Rows from block 2 of the decoder, named by matrix and row number. Each number is 500 + 50 x the weight over the matrix's rms, rounded and kept within 0 to 999. All counts start at 0. Numbers have three digits each.
# conv: width-7 conv (decoder.decb.0.0.conv.weight, 256x256x7, standardized in use), inputs 152-170, a 7 kernel for each
conv.112:554476502534467586520527535563578532578542507477527504529547521541576562628553634507499513463481442460415558559517432445517416537505509539520530594409334437290470303509544530502506457543415553576549618586638641506470533431467539496480573464608506509529584489485600449589537483512527546545520664481550493624485625581537591528637516637476562459548434586459560480492473450476420492605548566459520546458
conv.113:614472498495445517431622460480493465506462491481488485515504494547470542490522517515416558479468574436560506468474485489522496671480482509428543402449492486478469471441521507469470498474503548485520478519499460471445530467534521488410534509504549474537561512522517512536479569475532531488507461497520512546484516503476480520515492511519447446511510479539479529529470522477500505585400489464536494455
conv.114:388496657414480515434439559500352477496509501565508426498485492568564477443514495554545523478528518446508533469507543523536549369532633372517586445456430479499470486437554525505484516449533425542574368475530448420558523467494505501572468440496563488516393455752502537512447407529509444492506492412439579593528536540565535496541521510550505518517487404491450461471499524489524488536568433409493455568
conv.115:427419596535513497477468514527453462527522480530547512505462491436527561533506462481486482490606573471512556511506557482499502456453547404476541514578471365339403488479503507578615543487508442362547473519503531628483433515438531559540564447407448473531487405519578484499528475470487423499556473554521517521470506501437534584573563491476541432450492470474441535496460444491562537449489577517558498527
conv.116:448489555556529468480498540507530495513521511556524512496490533525576540468468499568494546464515534464500509526527546481496465462464499570537525507530465461445495554517491576525597513481478473481492527546450526504548477490460509506493524456437512545518465459491552525452450511444474511502553511478478503517518507458491500526519491477494586490562436457507484487430477508508493452553575566609390466554
conv.117:478563406405840523395481484430592644456442476508484549594447475499465511637587476519497528525541393474537516499533519474513531477574402422738484384502499528449447484490511493505547506491518438544383455746472457494504482562521469486480492540492313492602484583425279659581456528460406533666543407500564508387545654503518491518535496530521520431511429513502482497510481432450500484512419427639540380491
conv.118:500508527517511536522529497513496535523561554512502521581603580548521507431479496536539543506499514487465550531497505499522532479515546591528526555536514518522521508481576713502456472454498440408455435472467386523483480568479509472356452459490472487473482507573527504529521479483513507491508500445475513524528521556496493489481498509510548479513502503513533462478490521487456467550512492495490503498
conv.119:502538464514560519458495518416545630554583501547501539585492548545422524482557495549456589487531562422592524540522510531431515447539424532563630503397397422395372488490524525494580567462559472484411500509496485440555424443617402610539486535523422509508429561439419634426473458398454465488598461491573543459532469443612485622547487528447593443565416434430441495551473505457534477583478522546495524526
conv.120:498450483448488498476410399432463597530560428411461501494521508394497489557591545604554537535516430494514462501465574532486534484401497430563552508498488489497406445383497507508552557543581549454464441373507382456557451606441388513549494579489519502518514488562492559426587496517493460522439401534514536484551431510513516520497531507524438521469501466436474583507509445479505448408439382487428596387
conv.121:526463577593442552607493522584511524560509501522543518481524495492518538553586574439508540453492512468467571522492517458476440451469584515445564599471479525455451468530586558513580514524492488491570536454531593500460497441486557465521523457495479503416532444466545451552507423479546492557558535534464477535488464518531497474545515471484512512491517478483475478490473432489467512435528566454568558506
conv.122:509536604458536511483552507542454541503478571534541504525516508492541475499473499476628488509499508512517559523523529487529521492483606453608481491433472456520499491484565520516519500536538550552611509556481445563422495464490523461534493502571517542521534405579429457521480475474538475544455464531470551467465499486491581502529493489512480560479572476513475483466501495522497510498682493559548471516
conv.123:615482486573482491432595488494551454475481525513513510461469469524508582459459459539434545513450553542599498502498511502542474653473481628457518445439459454474471449437500553508480500577523547479522506488452464459454528520473438502368512497415554490536523500524565545500502560501510618476466474530528500570544490450494518523490521540525425433519491431442456530483453548526523498600493521558489518437
conv.124:543541465585433405687508462515531450569551477481449506435551629490477485459495673569494509520482520550462478519497467514534497528526472635391420642460464476492488404410484553503489505576528501516447583446456632497411536463481553488474491520482554541422552520499553476416563531464540524470507498571543511555514432528538537508502547555536518447479456497508507513511521512497417458403503448472410592542
conv.125:546509519551510508500696511502519478500511508521521523505537532502486503488485515555451487514515534545526481511506523518512501519494491510475492449492533523532544514508468501493504505530509515497502492499484460415428539541476503530521504475483478483468575487470504505494397535498486514500478482577511509506473479449525494482480491498523496554517505512522533495469489506500461441404565533613539506521
conv.126:421442669532389594562479574545434401553486520546550446461534479527592578483512515473549558462529586497561502503492550544547531469476628492373601518519466451478482451420514553566571578585572439453667477427537545600519493452483503445486516402481575489464446402635613440521530482537555496449479440454418488556459471536488523534506537512572488437523507491477452465441444494488486507523559547425570591511
conv.127:499505546499483511522476474501469509524530561478495420489498508574511455456489538447579537502542535493499600508540466465466416504502588462545518575436495482474505467506664504551496513478424465487501463503493537482502511414523489518474484430503549497519457521545509509483557416487518498535501559418462526529469522558517499493541480541485443516449440445512479425511513544504495517688513577475464466371
conv.128:566498522508493530478540557534515534461439612544584542483511383477527480504487468488473452519492513546538522518546509483475439632491553518495505433452476471495495542558505510532512460468387591500529508457515485424555495496562455509405520473456547422582472522477462544450536484534423504486471539494533487466502444468508499482496471491501476559455476467449505517479511503535521515674522647608402522273
conv.129:550520487497492483493556524440502432474444524548493471485473482558484527393470412518461520480477524533551536527508536497533469552557451521467484478507519529556547542538530528507491502524479587522506491511444506453492442532451498449489476559464566481502571529545511547492506489510457526445476492516527525504504454451475474517469473509496519443559506477495515463495465579535527499520524457561464522430
conv.130:478513499504461496425341407398358391414412490447438480431449396604511590516613542544582563600636572514499581489490499440447413386477416467410512435456475478497516542558655577602595540524476555498539519509528480539352538383513438501522479528497533539570516458577455540519515435565474484530580561491478476428463435467547532520523512488480575478557477601540596313459370409374429469579518442500343458369
conv.131:502361528404456524486481401364356401468504486438506495569587526517516454507540553543476593555612585509486447445531519601533574528331462327378511449537544519521452446377399473454479569503569478369502399437492426534585510589543492509378599357548508455531471570469547453499504595445461444327495378452500467524479517543467444527485574529583495515516535533522505544517532479426458467628369658408621525546
conv.132:542490463590398511478544486563455475461468550512542541474625514553520545515549541551501509545568595714508531461510433479475413521497490531431502516476480502477497483515504467489497477527394537479482577429556400535437620367685535632429508475451533495530481461445424475398514529513510475534368533492510454446468387545510530465543495509527531525482470544435585463496484479481433438625531638633472561333
conv.133:504566596566534479501493483430362379418414497526478502502493468553563514482499568505550544579690625614529543588614641569525450506555514444464411488438410351365437458488639703750780656628515469441516519515477535573496442457441487469505462467438445518492499531585586498531529559485446387463445513534517534506490491501519512583568556542513397401405456488509528481484477443452425498502540548539525463475